Weights of a small encoder-decoder image transcriber: encoder arch convmixer, decoder activation gelu.
Rows from block 14 of the image encoder of a small encoder-decoder image transcriber, named by matrix and row number. Each number is 128 + 24 x the weight over its row's rms, rounded and kept within 0 to 255. All counts start at 0. Numbers have three digits each. After the name is the row's rms in percent of the matrix's.
Before each channel's rows are labels from the 100 images, of 14976, where the channel reaches its highest value: "patch colour" is the nearest of a few named colours to the mean colour under the peak. Only what is clearly more common there than usual is listed. The data: numbers of one to four digits printed on busy colour backdrops. In brackets: how many of the 100.
# pw: pointwise conv (encoder.blocks.14.pw.weight, 256x256x1x1), inputs 0-127

patch colour: white (26)
pw.164 107:128128137128105128128155128128128128128128095128128128145128128087094128128128128128128110128140128147128128128128128128128051044128105128128128128128105128128085128199128128161128088128128168132128128142128102128128128128128106128128128128128128155065099112093073176128128078128128157083091192175111063168128128182128128090128128128070128128109088179128090058109107087150128128190149

patch colour: black (32)
pw.88 115:103128128128128096082128059128128160128128128128128084128128131128128128128128128128109131186128128128128176197128128128128128128128128049128128128142128128071128128166146109128128128128128161128128128089128128085128128174161154128128174128128128077128128128128083128128128140128128128128128128184128128128130080128128057128152091128128128128128128128128128128156142128128128110128128

patch colour: black (33)
pw.51 104:155128128128128060128081128187128128128161128128128128078128094128128091128128132128128128147128128192128089075163128145128128128128049128159128072128175128128066128104144128128128128102128117076128128128128096128165128117128128128163168128128128128218111164128128128148128128128151077058128128128128171128128128128128128128128128069128167128128128128128120128097128172128134128128123

patch colour: black (34)
pw.34 111:167128128128128128128128109177128095059128076102128128128128128128162128128071197128128128128128128083128128128128209128128103128172128128149128128128128128128126167128128063128128093128128128128128054128128128128128128046128128187128137178128169128128128147128185128135085110128128071128128128128128168128128070199128092099094160128128128128128128128128195142191128110108128128073128

patch colour: black (35)
pw.235 095:128082128148128128219128128128128158128128128128128128128128128110102128128128128128128128128128128128056128101128128128128128128218128128128128128128128128092118128167142128128128092130108128167128128128141128128128128128128082128128128095128128128120142128128090069128185174095095128128107128128128128128086128128128128128128128128128128128214128128128114128128115128128128128128128

patch colour: brown (54)
pw.192 111:128109128128128128128128157153128163080082079128128128128128128128128128142128128128128112128187110128128128128077080185128128128128128128128122128128105096128128128128069128128157128128065128128128146128128128128128128128128089128128128081128128085128128128128176128176128128128128159146128128128099128128128128128128128128128128064159128128060128128147128128128128128128128128128151

patch colour: black (31)
pw.87 092:128218076128128105128139128154128110128128129128128128128128128075128128128128128060128128155128157128195128084182128128128086077128128128128128157128128128128064118165128075154099128128099128167169128128128151167128157128128128128128128128128128128128128128185128128128128128128128128098137128128087128158128128176128128128163128128128128128078128128128128128089128118128128128128128

patch colour: brown (57)
pw.110 113:169128128067128128077128128128142128205128128128185096128139128095128128122128192106128174208128128128153150128128108087098162128128128128147128099128128135128130084128070128128155128128128128128071217177128128128128128128128128128128128172128128128128107128105190128128128128128167128124158128128128128128128128128128128128128128128178128128128128128168101128128128128128156128128128

patch colour: black (34)
pw.174 098:128128158128117128073128128128128123128128128128128128128175128128172128128128128128128128128128128128128128128151128128128128128128128128064128128128088128128128128128128128128128128128159128128128128128122160128108128128158128128128148151128128128128205152128172128128128128128128033128128128106193128148128128082128128128184128128099128110128070128166128199204128128128128128128128

patch colour: pink (39)
pw.208 100:128128128128128128089128082128128172128128077128128090128128128128128128128082075128175128128117128128128128128128183092128128124146070128182128095089128128080128128103128128128128128174128079128147128128128128128116140128128128128128178079128141128128142143128128128128128128140097128128128128162128128128184094128068128099177128128128128128183128054128089128067128128128128171095128

patch colour: black (32)
pw.32 097:128128128128057128144128128128143128128095128128115137128128128145205128061128128128177128200128128133128128128128089128093128128092128128128127128128128128128128128086086074088118128128128128128128128145110128128128128128128128062128084128128128210128128167128099128128166128127128128128128128128081150128172128128128128188110128128144128128054105176128128128128128186128128187215061

patch colour: pink (39)
pw.254 109:109128128128128150128128128153128111128128128128164128128128128202128128128128128128128177128097128128128128116128158128171128146128128091128180128128128128162142128128128128094128128128128128128128128125128161128128128128128127128128128128128097128128128128128128159128128128128128128128147128128187128077089128128128077128128187136160128128079128199149128072137126128128067128128128

patch colour: pink (44)
pw.159 107:098128128128138099128128018128128128128128128128128085128128128128128069128106079128128128128152179068128095072128191128128128128128128128128128128128128144111154092128128128128071128128128077128110200128128128128120128185129128128087128185104128116128128128128128128115128128161075158128128128128128128128128128128128128128128165082128128128109128128128128128128128128128123146076128